{
  "dataset": "short pieces for a synthesised band: melody, chords, bass and drums",
  "hop_length": 160,
  "widths": [192, 240, 288],
  "momentum": 0.85,
  "nesterov": false,
  "orthogonalizer": "newton_schulz_5",
  "adamw_lr_other_params": 0.0027,
  "final_lr_fraction": 0.05,
  "adamw_weight_decay_other_params": 0
}
Rows from block 4, named by matrix and row number. Rows with one number belong to one channel. Each number is 128 + 32 x the weight over its row's rms, rounded and kept within 0 to 255. All counts start at 0. After the name is the row's rms in percent of the matrix's.
# convs1: first pointwise conv (model.blocks.4.convs.1.weight, 240x192x1), inputs 0-191
# convs3: second pointwise conv (model.blocks.4.convs.3.weight, 240x240x1, transposed), outputs 0-119
convs1.66 101 [101 132 133 150 141 142 136 125 121 166 135  58 126 114 155  70 143 138 127 106 158  95 106 156 138  76  84 118 141 131 128 158 140 105 122 143  72 152 159 129 118 118 155  76 168 116 153 115 117  66  95 172 121  96 107 105 164 106 200 162  83 140 111  96 118 133 104 102 191 196  93 145 103 115  63 169  83 163  89  95  96 152 158 115 149 145 110  99 144 155 120 158 123 131 188 102  69  60 121 184 112 115 165  90 148 103 119 102 152  43 109 178  78 202 118 106  30 124 126 178 105  97 159 144 151 116  52  82 153 156 140 113 137  72 116 106 126 122 130 138  89 111 174 149 136 163  83 159 123 148 153 164 163 119 174 124 119 104  94 103  97 151 182 100 143  93 124 163 103 124 106 125 137 151 159 121 204 136  80 157 132  97 146 115 106 120 146 176 141 132 128 100]
convs3.66 101 [114 185  86   8  84 145 150 109  75 121 147  86 140 137  90 158  61 110 136 186 161 117 134  51 129  83 174 121 140 116  86 102  94 143 124 157 131 166 102 178 197  96 156 152 188 139  83 107  73 150  90 165 136 135 119 120 147 128 135 162 118 153 116 154 148 151 108  83 101 101  89 111 132 115 143 151 135 168 123 132 103 153 110 163  90 130  65 181 120  95  65 103 166 144 115 124 164 117 107 117  75 129 147  95 111 148 156 172 198 118  72 146 175 138 163 110 171 148 149 100]
convs1.67 104 [ 98 125  88 128 159 134 141  93 228 106 112 178 146 169 176 147 189 108  99 101  97 166 101 118 146 128 133 102 144 128 114 134 117 126  99 104 120 147 151 154 100 116 105 126  92 124 146 109 135 135 157 131 191 152 117 126 126 171 131 142 124 164 120 111  88 135  78 115 122 169 129 161 124 115 174 156 154 165 152 116 169 108 144 130 157 104 114 101 129 130 102 180  74 192 139 120 138 131 173 122  77 144 113 182 169 111 117 126  99 120 136 130 164 115 190 130 142 166  78 155 104  75 167  91 170 153 167 150 160 124 143 131 138 128  86 116 114 139  97 127 105  37 149 129  98 108 133 212 129  79  92 130  59 138 211 133  74 158  79 105  98 161  74 118 141 163 151  76 135 126 134  81  83  97  81  90 111 218 146 120 137 106 158  84  79 148 215 140 134  94 143 150]
convs3.67 101 [198 158 132 161 163 112  64 116 116 108 109 144 125 162 122  89 152 164 125 158 123 178 150 176 160 180 108 162  98 130 103  88 113 148 165 157 124 144 112 147 111 125 157 152 102 122 129 165  87 133 169 168  65 221 134 111 122 105 144 100 133 157  92 185 152 131 190 137 102 120 105 114  87 132 218 132  77 129 152 121  95 145 159 103 175 115 108 154 125  91 146 152 169 130  52 182  86 131 128 134 169 169 103 146 151 114  86 163 124 126 167  84  95 105 186 134 101 157 112 160]
convs1.68 102 [132 124 153 157 149 149 112 138 124 128 147 145 136 121 123 129 112 142 130  85 161 123 146 133 137 143 102 126 178  75 111 149 102 117 166 113 106 170 117 178 102 147 178 167 135 109 137 150  91 101 127 142 115 153 146 140 178 150   9 140 134 181 142 124 116 113 166 151 181 111 138  59 128 119 167 112 155  96 126 102 135 143 151 180 139  83 142  75  82 131  57 147 165 103 147 167  54  77 153 127 141 102 100 135  74 134  98 188 127 145  94 152  90 156  14  95 123 158 133  51 163 153 132 113 108 146 105 119 142 116 180 154 160 151 129 132  94 128 190 154 124  85  68  82 108 154 125  85 108  98 109 117 117 145 113 101  92  67  85 210 106 139 134 142 148  97 175  96 142 125 187 140 117 148 115 142 136 148 103 174 139 153 146 109 101  81 188 137  92  85  96 115]
convs3.68 102 [129 212 104 125 110 161 146 173 139 177 144  93 135 116  80 100 167 115  99 138 104 132 158 106 102 117 131  34  97 100 164 126 121 120 172 138 149 121  66  91 191 109 116 134 178 183 136 170 133 142 145 129 180 127 177 165 123 133 154  82 156 161 132 133  48 169 166 163 143 124 113 129 125 210  83  73  82 177 119 148 103 121 162 160 182 123 126 164 115 158 183 118 123 129 138 152  51 118 119 136  86 164 129 177 121 162 132 140 109 102 146 100  84  76 119 176 120 113 142 131]
convs1.69 098 [134 182 124 115 115 133  87 160 137 101 167 150 144 166 140 135 121 108 132 102  86 162 128 140  83 101 146 166 147  85 105  72 116 129 126 139 142 132 130 155 116 150 142 163 117 139 102  78 124 108 113 115 129 149 131  84 146 118  91 177 150  51  87  75 120 107 125  40  46 215 138 141 148 171  27 102 151 104  91 110 104 133  92 146 163 133 147 144 117 108 103  93 127 146 160 146  96 132  74 119 106 166 103 143 131 119 179  64 162 120 166 122 113 137 125 105 103 153 168 120  96 110 123 134 133 129 132 178 140 111 101 137 156  87 104 134 162  98 154 190 132  99 122  86 109 124 122 150 183  93 174 100 151 186 107 179 189 107 132 118 194 108 126 134 133 118  94 136  87 132 215  67 175 116 139 135 134 146 158 125  94 179  96  73 208 153 103 137 165 148 105 165]
convs3.69 102 [ 71  80 123 109 145  77 128  90 112 131 111 146  50 151 104 127 170  89  73 112 128 131  82 142 119 146 147 154  98 156 138 144 170 145  58 132  85 182 159 111 142 109 149 159 154 206 149  93  87 115 123 196 124 149 117 135 176 216 173 102 122  58 174 170  95 161 126 118 103  75 120 140 159 118  98 130 103 125 124 105 167 110 102 106  92 145 117 133 123 128 139 148 124 149  71 147 122  94 115  82 116 179 159 137 162 123  98 127 100 117 134 135 130  85 172 134 125 172 134 162]
convs1.70 097 [192 113 133 107 170  96 156 146  51 175  97 120 137 163 158 136  92 146  90  80 119 107 119 109 235 168 160 180 184 104 157 126 164 101 120 148 158 135 142  97 158 156 137  96 100 168 105  78 114 185  88  88 130 144 106 122  90 105  38 170 151 130 152 147 176 150  81 109 148 126 111  86 147 151 126 128  91 154  98  81 134 114 111 123  59 190  89 139 122 129 142 164 148 141 142 122 119 122  85 143 110 154  75 140 131 102  99  14 105  93 128 153 137 102  93 145 125 134 143 109 152  89 121 116 127 139 143 109 123 178 129 159 151 146 179 151 126  73 153 117 121 126 126 128  65  85 141 147 108 133 121  80 102 116 154 137 198 102 138 123 187 137 123 133 135 125  98 114 110 171 142 137 129 137 122  94  66  36 149 133 154 108 156 113 137  70 182 138 126  95 158 134]
convs3.70 105 [101 124  92 140 125  70  89 110 143 168 134  84 143 140 114 151 132  80 118  62 126 139 149 191 156 126 122 114 101  83  95 166 120 112  99 160 156 195  94 158 150  76 118 116 163 119 135 129  95 155 153 156 118 143 119 122 140 104 124 106 109 115 131 219 182  88 156 106 174 150 110 112 143 172  94 142 206 141 148 121 134 147 164 137 112 160 147 187 124 159 101  95 151 182 165 139 117 165 108 189 153 132 112  92 170 139 137  89 114  77 170 149  62 161 120 107 130 143  78 133]
convs1.71 101 [177  88 138  95 151 191 101 146  96 144 103 171 184  85 102  62 103 152 104 171 130  94  92 134  48 111  79  88 130 176 122  54 129 154 116 138  85 141 195  80 147  85 107 172 132 162 145 185 152 155 138  70 115 128 168 146 157 136 120 105 125  99 142 145  81 131 145 104  96 170 138 165  62  82 101  96 162 115 114 141 124 101 157 194  81 155 157 122 136  90 146 118 131  72 144  64 126 111 145 127 141 158 108 115 152  89 146  97 131 161 161 162  67  88 237 135 119 178 110 136 142 139 128 144 175 118 106 112 133 138 160 126 160 150  78 145 116 127 133 114 118  67 173 197 116 197 120  97  91  98 146 164 132 100  97 143 132  93 128 122  92 108 165 169 122  93 148 140 119 147 105  99 100 139 100 147 136 114  97 136 146 173 183 131 138 114 147 118 123  95 106 152]
convs3.71 103 [159 138 105 124 161 167  96 154  97 101  99 133 150 118  71 175 151 165 102 123 130  77 135 152  63 164 103 116  97 105 129 175 167 129 108 134 151 110  89  76 121 124 161 194 142 108 108 134 154 101 137 117 116 130 121 131 183  88 136 182  77 130 126 157  94 151  77 101  93 180 114 101 136 159  97 124 142  72 145 141 131  95  73  65 129 133 134 174  99 143 149  95 125 111 128 114 106 113 175 169 122  91 130  91 160 151 164 104 126 109  60 123 125  95  64 175 131 139 161 180]
convs1.72 099 [149 121 127 124 162 195  90 148 158 155 112 143 162  81 166  99 180 103 172 126 175 140 132  77 144  87  96 139  76 125 133 105 210 126 110 103 135  92 132 170 124 164  80 152  79 110 120 129 124 167 128 145  73 161 133 122 122 146  83 152 134 123 158 124 153 109 168  86 125 150 152 157 147 208  50 147 114 107 194 149 135 108 103 134 157 114  59 148 123 103 104 170 136 108 108 135 169 132 166 120 117 152 117 122 135 189 113  57  96 182 183 184 125  53  92 150 123 189 188 119 156 133 167 115 101 141 139 188 154 117 148 192 133 165  76 145 166 166 162  73 146 117  85 100 114 173  88 124 148 143 186 190 170 126 128 114 101 108 121 131 119 141 159 147 111 152  99 110 111 159 143  86  97 138 111 138 114 154 126 165 170 149 107  75 129  96 134 105 112 173 130 157]
convs3.72 097 [ 62  91 140 180 156 109 175 194 111 119 154 185 123 116 141 158 124 160 109 156  91 149  75 175 130 128 160 171 160 103 111 160 136 143 135 124  92  95 174 122  96 141  99 172 124  97  92 103 128 134 158 132 184 184 139 139 112 157  63 125 161  92 142 159 142 172 171 108 157 133 119 191 101 192  95 152  91  52 144 100 130 131 122 181  96 143 151 125 113 147 114 116  87 109  86 157 107 151 139 113 159 169 133  97 131 129 120 148  68 138 157 185  94 144 120 121 128  87 157 148]
convs1.73 106 [211  77 166  98 169 120 128 133 107  83   4 100 133 118 127  93 160  97 138 152 103 187 132 166  82 128 157 122 164 104 185 111 156 119 127 103 142  77 153 144 132 108 146 123 176 115 147 184  78  81 101 167  93 137 161  80 191 138 142  92  98 143 117  79 138 182 116  66 126 132 118 105 130 111 164 130  72 101 116 129 170 152 155  97 166 139 170 146 132 151  96 132 101 119 194 138 156 116  75 170 163  86 171 151  97 123 126 110 164 147 119 114  92 113  74  90 129 108 117 158 122 178 126 136 139 134 217  68 130 121 118 149 133  96  79 137 120 155 139 112 115 148 138  68 150  98 146 155 100 126 174 129 127 136  83 129 168  96 115 142 146 136 109 143 147 139  82 154  68  65 156 129 161 137 173 118  70 153 125 116 129 136 145  70 108  90 112 119  76 147 120 150]
convs3.73 095 [108 143 104 128 133 148 132 127 143 110 102 126 114 104 156 149 107 167 212 159 112 119 110 102  84 179 108 192 117 109 140  90  85 124 109 105 124 125 150 183 108 103 108  49 151  67 128 133 154 177  54 187  52 159  85 113  72  94 178 105 138 138 136 189 106 131 162 124 147 145 109 113 115 134 151  69 116  98  74 165 138 101 145 109 134 143 108 149 104 103  56 158 130 175 115 155  70 156 158 129 139 174 156 114 109 143  96  81 162  69 123  96 113  73 107 125 173 136 125 154]
convs1.74 095 [191 105 135 116 120 167 144 155 144 154 177 119 196  81 150 175  95 170 110 148 224 152 119 115 142 126 113 191  89 125 126 183 106 141 129  92 169 112 133 118 134 135 149 147 121 148 129 135 126 118 121 128  56 174 102  83 117 168 134  88  43 176 159 124 152 148 118 116 109 107 140 141 120 129 154 127 136 127 122  91 102 134 134  73 131 140 118 156 158 123  98 176 151 138 174  99  91  52 110 134 110 127 144 100 128  91 123  56  87 183 160  89 166 140 174 167 138 161 113 137 170 157 187 125 122 171 132 117 124 155 123 114 141 164 212 129 126 141  67 180  75 150  95 138 153 181 106 152 112 151 125  75 168 109 145 160 150 119 123 118 126 107  99 129 100 130  84 106 150 109 144  84 135 158  74  91 126 174 100  97 102 120 167 117 169 192  90  63 159 173 154  68]
convs3.74 103 [140 110 116 101 138 118 100 125 128  94 134 124 177 122 106 110 122  77 132 133  92 165 107 118 142  88 128 145  67 135 133  95 142 138 109 153 132 205 149  81 125 155  70 172 112 152  65 131 136 112 155 162 173 176 119 150  72 137 131 107 130 146 148 170 108 184  68 115 156 178 100 214 118 145 154 155  88  68 110 192 151 111 106 146 129  65  93  69 180 137 125 154 144 124 124 126 107  65  67 169 119 116  92 164  89 151 182 181  89  91 152 135 137  83 147 113  99 157 132 142]
convs1.75 097 [116 158 155  84 111 136 112 116 156 150 168 176  97 125 148  73 120 161 151 209  83 170  95 115 101 181 186 160 143 171 119 107 180 130 176 139 143 179  94 121 126 141 158  70 144  95 108 193 138  83  93  92 106 137 115 122 167 101  99  81  83 147 119 118 116 133 134 172 121 170 138 154 157 115 121  87 133 149 145 150 135 127 129 100 126 134  84  67 153 120 182 116 124 124 194 187 119 134 121 122 103 105 149 118 141  72 109 135  66 177  97 152 146  74  84 105 150  97 162 113 163 117 101 161 183  91 123  61 135 161 160 120 149  85  88 211 133 166 136 182 127 115 133 146  83  98 122 206 160 115 122  63 132 119 112 180  64 143 132  98 113 172 172 128 125 103 150 107  70 125  97 144 157  81 163 149 123 159 120 156 125 120 124 149 155 152 149 112 178 129  90 156]
convs3.75 100 [138  85 125 135 131 124 117 154 112  99 174  69 122 144  87 131 113 104 137 201 137 199  88 142 124 158 135 154 119 107 142 153  83 132 162 164  69 118 155 153 128 129  83 158 155 101 121  54  94  64  75 103 107 135 100 115 127 117 153 129 134 207 122 117 156 132 164 112 135 155 129 132 146  93 146 165  97 211 127 105 136 178  67  99  61 112 143 103 150 146 118 135 184  88 135 101 142 114 121  56 127 120 164 129  93 142  94 157  92 127 183  77  84 176 169  83 108 127  88  89]
convs1.76 102 [127 113  89 199 139 139  83 128 139  94 163 116 115  93  99 155 132  82 108 104 157 160  91 116 137  92 140  99 144 117 160  87 188 142 167  99 149  77 102 147 147 156 126 165 119 142 113 136 141 171  63 109  79 120 152 143 109 102 129 124 113 122 110  83 131 135 165 117  99 136 202  73  96 120 129 174 125 130 107 114 140 104 118 124  88 142  70 151  44  81 110 106 125 143 162 142 129 131 108  73 165 141  80 130 166 110 103 110 105 131 138  78 117 119 131 171  74 145  96 142  69 136  96 127  89 125 142 126 155 117 110 148 168 120 162  82 164 105 108 131  93 170  98 187  93 144 125 151 127 103  75 212 150 105 127 135 161 122 103 209  97 161 185  82 182  63 108 180  91 205  97 109 151 113 107 122 175  88 139 112 179  85 197 166 110 113 157 172 126 135 146 114]
convs3.76 106 [187 115 119 147  87 122 176 177 232 149  68 140 109 133 137 137 176 122  89 139 168 133  91 100 196 139 155 135  94 114 129 102 105 108 114 135 115 184 180  70 153 149 131 165  89 148 115 125 108  69 167 146 130 122 122 124 123 122 138  52 106 127  85 114 104 166 147 139 100 165 140 131 129  92  77 127 101 136 135 163 164  67 200 161 127 141 144 127 122 114 101 118  63 151 177 191  70 140  78 115 123  76 137  96 134 110 151 161 165  68  97 174 141 124 148 181 134 161 195 129]
convs1.77 095 [126 117 152 134 151  90 157  78 132 117 138 102  88 114 166 165 153 113 173 151 208 202 125  98  37  82 161 113 144 105  72 126 132 169 143 134 120 106 131 161 152 139 133 138 211 196 149 156 161 141 127  98  96  63 124 123 177 139  68 123 104 107 105 103 125  85 155  71 137 165 118 125 150  80  62 128  60 134 120 164 131 137 151 169  62 139 128 134 140 126 138 117 186 124 112 167 120 111 189  56 123 122 178 182 155 169 130 150 101  97 108 179 115  90  95 119 152 118 156 117 126 111 148 142 142 120  60  87 121 146 115 133 125 129  99 106 200 159 135  94  98 117 146 141 139 118 116 134 125 127 176 106  65 126 167 126 120 175 141  86 165 153  56  64  85 164 126 128 144 127 108  86  92 136 153 130 131 119 126 101 160 109 100 141 167 102 141 159 186 105 141 149]
convs3.77 095 [118 169 142 161 101  99 122 124  95 119 103 116 160 169 129 148 115 104 166 103  91  56 143  75 110 116  94 164  66 109  57 136 122 161 182  96 160 115 163 140 166 162 200  62 102 132 151 103 120  82 121  98 130 145 126 176 140 108 199 136 103 106 143 101 123  99 151 109 154 134 124 149 122 115 123 153 117 104 140 188  93 136 201 112 127 155 113 116  72 112 111  86 147 132 115 175  98 156 146 125 128 115 125 130 120 119  96 168 146  84  87 178 129 164 106  92 121 138  84 122]
convs1.78 092 [125 143 134 124 127  92 154  75  89 132  81 130 130 110 115  98  86 125 130 109  91 147 137 118 107 218  80 105 141 160  86 122  98 162 122 148 115 137 144 126 114 133 113 136 104 113  82  91 129 136 148  53 116 116 161 136 109 186 123 212 125 138 196 128  90  91  86 112  95 149  94 154 133 141 140 154 120 205 172 154 198 196 115 187 148  78 112 146 140  97 162 148  68  81  80 128  81 156  65 152  91 109  95 103 137  49 156 103 203 138 102 129  81 190 104 136 144 156 117 103 147 140 139 113  91 159 156 119  93 105 100 150 126  95 115 138 126 160 160 101  91  97 118 120 137 149 153 185 124 163 176 127 167 138 130 123  96 138 135 132 117 163  61 142 135 165 160 133 123 166 114  92 152 115 185 182 162 135  89 141 153  88 101 139 113 129 143  64 135 111 192 160]
convs3.78 098 [164  69 160  79 177 150 215  92 119 117 122 190 138 155 155 116 167 138 104 106  71 138 110 123 130 135 140 167 118 151 154 157 100 156 129 113 179 126 158 130  80  89 110  84  44 100 143  85 137 167 119  80 102  79  92 143 152 124 122 186 120 180 101 119 137 176 135 117 164  45 119 137 162 149 149 133 113 163 165 150 118 161 170 120 136 133  95 116 163 167 120 139 135 137 128  82 108  88  73  87 117  98 110  88 139 121 110  92 115  87 114 114 138  65 160 138 100 122 141 190]
convs1.81 094 [151 147 160 117 120 148 184 100 147 170 157  98 166 195 104 165  99 126 105  97 112  98 167 157  72 122  79 126 126 174 124 119 117 137  80 169  87 209  87 172 140 168 146 120 121 100 180 139 140 146  96 107 149 162 137 117 117  95 142 102 165  53 133 151 129 159 177 107  76 140 151  99 111 134 174 117  88 160  97  75 122  88 155 134  92 111 140 200  87 109 194 129  81 143 102  97 131 175 124 123 123  61 108 161 129  89 121 109 118 149 140 135 118  70  85  94  83 126 135 143 141 130 143  90 149 129 109 123 149 143 107 104 202 123 128 102 100 105 182 134  98 195 107 174 177 102 143 167  43 102 166 137 121 169 162 165 162 171 121 177  79  71  98 191 158 132 130 116 120 148 152 163  95 150 132 173  90 151 135 132 120 118 159 126 119 121 183  95 137 157 134 103]
convs3.81 096 [103  97 112 123 140  87 165 165 150  81  91 131 110 152 100 119 117 127  76 182 184 113  94 151 147 132 137 110 148 146 155 134 168 101 199 131 116 113 107  92  89 127 117 104 119 144 117  89 183 108 107 103  95 134 150 171 151 131 144 157 165 144  60  73 162 131 125 109 167  74 140 116 121 139 102  96 103  82 156 167 103 122  72 127 177 153 164 106 157 157  92 232 108 130 186 146 126 126 138  87 133  23 100  55 116 105 174  93 175 185 236 164 121 162 151 122 129 162 135  85]
convs1.82 095 [ 77 124 193 112 114  81  92 147  90 161 125 137 104 150  92 128 187 110 145 182 111 113 133  63 126 115  95  87 126 109 103 108  90  91 153 104 115 129 131  92 171 115 180 159 126 116 148 153 159 153 206 116 131 182 160 113 154  88 111 163 110 143  85 196 164 149 120 162  80 132 200 162  81 158  86 123  83  95 127 149 148 153 106 144 106 161 153  73 166 122 140 108 153 110 177 116  89 141 170 119 119 140 110 137  78 135 143 199 128 129 134 128 154 150 115 133 141 130 149 145 198 177  81 157 173  80 112 122 111 143 168 108 135 107  75 152  58  97 176 115 136  90 130  99 140 150  95  89 108 144 144 182 114 171 107 126 101  89 130 157 146 142 153 132  48 131 117 140 106  84 170 183 135 125 161 153 132 115 178  78 145  97 211 121 118 166 125 173 126  77 140 150]
convs3.82 102 [145 139 151 119  90 123 118 104 159 173  98 124 103 141 141 120 136 101 153 141 153 129 157 133  95  59 136  90 118 220 139  99 117  75 119 148 174 112 124 144 156  95 148  80 155  99 115 110 144 157 132 200  98  98 144 134 109 107 111 169 140 148 174 168  65 114 114 113 139  48 101 148 134 107 115 155 122 145 110 152 113 169 135 112 191 150 134 206 169 124  79 153  87 110 191 147  96  80 139 110 141 111 140 152 101 149 135  96 128  80 188 136  95 116  94  96 106 109 177 113]
convs1.83 093 [118 168  96 129 114 161 116 174  73 136 198 155 138 138  96  92 121 117 149 155 129 118 146 189 139 165 117 129 159  93 113 183 102 133 102 167 120 150 115  92 110 116  60 114 125 138  73 126 147 121 113 146 126 157 176  99 118  66 125 145  83 108 143 147 136 120 151 151 161 139 192 127 145 136  81 109 137 110 181 149 133  89 103 100 171  48 165 146 155 145 135 113  98 154 112 175 119 195 107 110 164  81 124  61 134 115  98 113 126 132 147 108 125 143 121  63 145 148 111 168 178 149 127 185 109  71 141 107 149 145 179 119 158 167  73 185 101 169 155 134  82 175 184 138 194 120 163 112  54  53 114 111 144 135 173 103 167  90 165  98 111 163 122 148 178 131 139 114  81  80  69 118 116 102 107  89 125  51 137 133  93 159 125 111 145 161 110 118 114 138 105  90]
convs3.83 103 [142 139  97 166 185 192 108  82 118 118 105 121 109 158 145 132 150 136 141 154 146 219 143  82 145 111 102 140 114 152 106 122  95  69  91  93 154 116  99 126 181 127 127 111 148 134 144 113 146 171  83 130 145 135 118 122 167  78 102 109 103 174 135 130 129 163  89  81  87 176 113 180 137 149 128 104 169 113 149 101  99 193 175 167 127 109 120 145 197 141 183 165 175  77  74 127 137 152 148 124 157 121 145 178 139 150  88 128 124  89 122 133 116 150 128 134  98  95 105  84]
convs1.84 099 [124 114 114 126 135 150  96 118  81 148 142 137 118 165 147  93  69  77 126 168 107 141  85 102 159 156 168 138 108 121 125 145 137 127  68  70 207 136 125 130 157  61  86 128 117 135 138 148 135 144 128 171 114 111  96 123 133 157 212 183 163 114 100 128 105 112 140 163  85  48 158 129 137 172 119 180 112 120  94  54 123 165 172 166 138 115  23 158 105  83 106 137  85 131  83 195 168 122 138  98 119 128 166 119 226 105 117 152 100  84 124 105 101 128 130 160  96 125 101  94 126  91 165 120  77 128 143 128 160 118  94 196 152 144 134 155 153 151 133 164 115 120  99 147 150 170  89 101 134 150 142 205 137 135 114 152 184 160 134  77 145 176 102 124 131 127 113 109 184  88  97 128 137  88 115 165 144 110 160 163 107  80 148 103 135 162  83 108 104 112 113 146]
convs3.84 100 [114  87 123 134  49  94 147 123 193 127  64 123  87 144 163 126 135 217 127 141 112  88 160 183 128 147 121  63 115 151 146 127 120 180 163 162 160 150 123 181  99  85 171 119 123 155 109  97 156 131 100  96 163 125  87 154 156 129 178 105  64 103 150  90 118 130 130  98  64 129  99 171 100 153 196 153 113 155 120 174 119 144 139 127 141 105 116 125  96 123 133 141  73 141 148 121  98  92 137 109 146 171 162 120 163 142  80 175 150 164 127 118 130 163 192 171 160 152 107 136]
convs1.85 112 [144 133 103 165 186 149 205 155 136 141 128 120  89 154 182 198 104 125 126  86 120 131  74 129 114 153 158  92 108 160 140  49 198 149 125 164 104 155 101 154  86 125  94 141  53 115 152 150 125 151 100 140 123 102 137 122 183 127  84 155 126 106 131 142 168 117 136 154 141 181 154 108 160  62 115 170 103 153 151 157 145 183 144 104 192 129 205 120 130 136 108 115 137 134  74 153 112 114 124 163 114 139 147 105 110 162 149 104 105 157 115 120 116 179 140  97  91 175 141 147 147 124 115 142 164 153 157 158 101 169  90   9 130  94 134 163 105 154 111 143 146  68 150 128  60  24  93 143  94 118 139 126 200 113  93 115 148 137 119 192 111 117 141 125 125 128 112 180 132  81 121 153 167 120 140 103 139 141 171 104 136 122 137 139  99 134 127 119 128  67  82 136]
convs3.85 103 [130 145 114 134 123 145  81  83 172 149  97 137 111 158  85 116 101 111 146 128  99 155  92 132 147 125 118 164  35 147 123 130 143 103  93 112 215 188  97 133 113 151  93 107 136 153 144 110  69 167 186  88 118 112 115 164 110  93  86 122 109 128  73 153  73  98 136  96  85 204 133 133 155 116 104 118 163 153 135 161 138 106 112 120 201 170  82 120 100 161 124 149 100 139 110 104 160 127 180  33 160 173 108  83  94 118 123 130 125 170 131 162 136 101 108  40 134 146 157 132]
convs1.128 095 [101 123 136 119 139 160 116  89 145 120 100 133 111 103 103 129 155 174  96 116  91 156 111 146 206 107 106 158 140 161 157 188 133 134  92  82 117 132 132 106 129 113 109  70 101 112  76 131 174 153  69 155 113 142 121 101 125  75 144  86 129 191 120 101 138 143 166 100 132 150  78  89 106 120 167 110 172 140 116 156 145 132 192  54  86 132  91 125  68 162 179 199 136 117  69 118 192 139 153 167 167 124 111 123 117  71 197 164 121 126 154 127 117 130 154 126 125 146 109 145 128 132 123 137 227 143 114 154 104  91 118  45 153 109 123 153  94 176 145  97 239 196 160 128  83 143 146 149 152  99 148 145  67 123 147 132 110 123 105  99 103 121  81 117 124 106 150 156 119  75 103 138 122  88 143  92 176 111 102 118  96 143 116 145 138 145 111 160  79 144 137 175]
convs3.128 100 [135  82  77 120 111 163 116 177 148  90 147 160  71 119 171 166 139 133 121  65 137 187 155 123 125 133 177 142 146 167 118 147 148 128 128 102 141 111 179 159 134 162 125 108 154 119 122 154 127 144 143 138 126 132 118 118 141 128 176 134 162  56 189 199 117 109 129 186 204 138 112  69 114  90 112 105 140 112  95 132  87 103  47 190 142 156 147  83 137 156 148  94  90 119  92 140 153  80 168 173 130 142 108 100 176 162 120 124  32 151 122 102  79 123 133 124 101 151 106 162]
convs1.129 098 [138 121 130  34  73  84 123 102  56 120 132 108 104 139 121 193  82 156 148 133  98  96 102 100 110 136  84 128 166 123 112  82 141 178 120 168  58 132 115 166 176 148 149  75 128 146 123 151  98 164 121 107 194 122 130 143 105 114 141 124 121  76  91 163 148 112  66 116 124 113 204  97  68 160 155 120 143 139 104 117 129 156 154 115 121 144 150 158 160  42  97 131 110  96 121 161 135 151 118  91 170 131 136 109 114 106 157 105 173 178 168 145 134 193 133 105 116 172 114 153 139 171 144 140 137 162 151 159 149 127  87 168  92  92 213  77 123 111 124 113 133 150 135  91 155 134 129 164 169  74 119  81 198 169 171 122 113 206 198 129 145  87 109 125  90 110 150 116 117 135  88  67 125 117  78 122 128  73 130  94 122 116 137 121 144 102 100 140 156 154 130 111]
convs3.129 096 [166 139 170 154 100 114 124 183  85 140 132 209 137 108 177  80 137 124 121  88 139 160 157 157  74 115 148  81 145 107  68 196 132  90 109 126 103  97  88 166 109 119 128 128 166 113  93 140 100 148 125 147  87 137 158 140  53 147 128 152 119 167 131 117 131 158 127 102 112 125 193 116 157 172 130 149 144 106 140 143 123 133  92 149 190 139 143 133 113 164 122 117 117 121 126 157 146 115 114 113 156 123 134  92 187 110 163 118 143  73 111 142  85 132 220 117 118 115 139 169]
convs1.130 088 [157  91 111  57 140 138 154 146 132 143 180 108  85 152 114 188 119 140 160 107  84 151  95 126 113 146 129 152 100 141 105 101 107  91 129 125 151 126 101 130 120 154 108 171 190 121 112 123 125 137 118 162 103 144 117 162 123 133 127 139 145 135 105  94  73 118 151  68  84 126 116 109  72 122 135 110 150 127 176 171 140 140 137 102 161 119  89 114 151  93 131 151 151 116 141 123  94 132 147  65  78  87 130 154 155 115 208 129  95 102 141 161 162 169  85 197 144 142 158  60 165 129 158 144 177  87   6  34 135 124 149  54 155 146 134 135 125 121  88  79 107 102 153  64  92 139 103 163  82 150 113  97 131 118 143 142 155 142 157 154 152  62 149 128 156 152 119 174 146 146 111 167  65 130  66 116 123 147 135 135 166 149 163  94  72  55 122 122 110 138  85 111]
convs3.130 096 [105  75 102 173  33  86 141  83 149  89 119 128 151  96 117  83  87 140 116 126 116  72 105 169  88 112 112  87 123 118  92 129 129 188 100 139 115  71 140 155 150 117 110 111 141 170  88 119  96 160 144 171 130 129 162 135 165 166 122 141 152  98 143  83 169 175 153 160 113 145 125 173 140  39 162 154 150  86 145 171 153 155 145 175  65 173 127 136  92 145 145 146 128 125 120 199 191 126  76 125 116 189 160 130 192 122  53 148 146 101 121 110 146  71 144 133 153 105 128 154]
convs1.131 101 [196 112  90 128  87 150 144 100 126 142 104 119 108 144 135 105 116 129 103 140  74  89 137 129 129 137 148 113  84 110 118 109 100 138  98 113  93 220  80 157 139 110  99 110 142 118 101  85 140 165 140  49 119  89 141  78 193 150 150  92 111 138  86 134  81 179 126 101 187 127 134 119 130 141  80 128  46 123 152 173 116 179 100 145 109 156 144 126 172 135  42 139 123 103 105 117 115  92 152 156 159 148  86 105 103  85 132 167 160  51 151 198 111 112 174 119 147 125 126 174  77 156 184 150 114 160  95 119 104 119 131  89 175 129  80  81 113 164  84 126 136 132 158 128 173  98 140 112 118 164 128 118 112 112 100  91 155 153 123 105 169 173 128 181  43 103 113  85 152 126 171 105 144 148 127 130 172 153  92 145  91 162 121 114 112 106 158 168 170 188 100  82]
convs3.131 096 [141 122 158 179 109 130 160 209  88 156 128 147 112 146  83 115 186 121  90 118 148 121  94 118  76 157 146 135 123 139  88 141 141 147  96 188 142 104 116  94 173  88 112 125 147 130  89 158 138  97 112 146 153 163  52 120  91 136 108  62  88  88 127 164 142 159 157 127  34  94 151 173 123 133 114 107 162 131 142  66 134 169  89 155 107 186 167 152 146 133 106  70 161  81 121 141  91  46  71 114  94  89 176 158 103 175 147 127 132  77 144  97 107  17 114 117 124 111 115 179]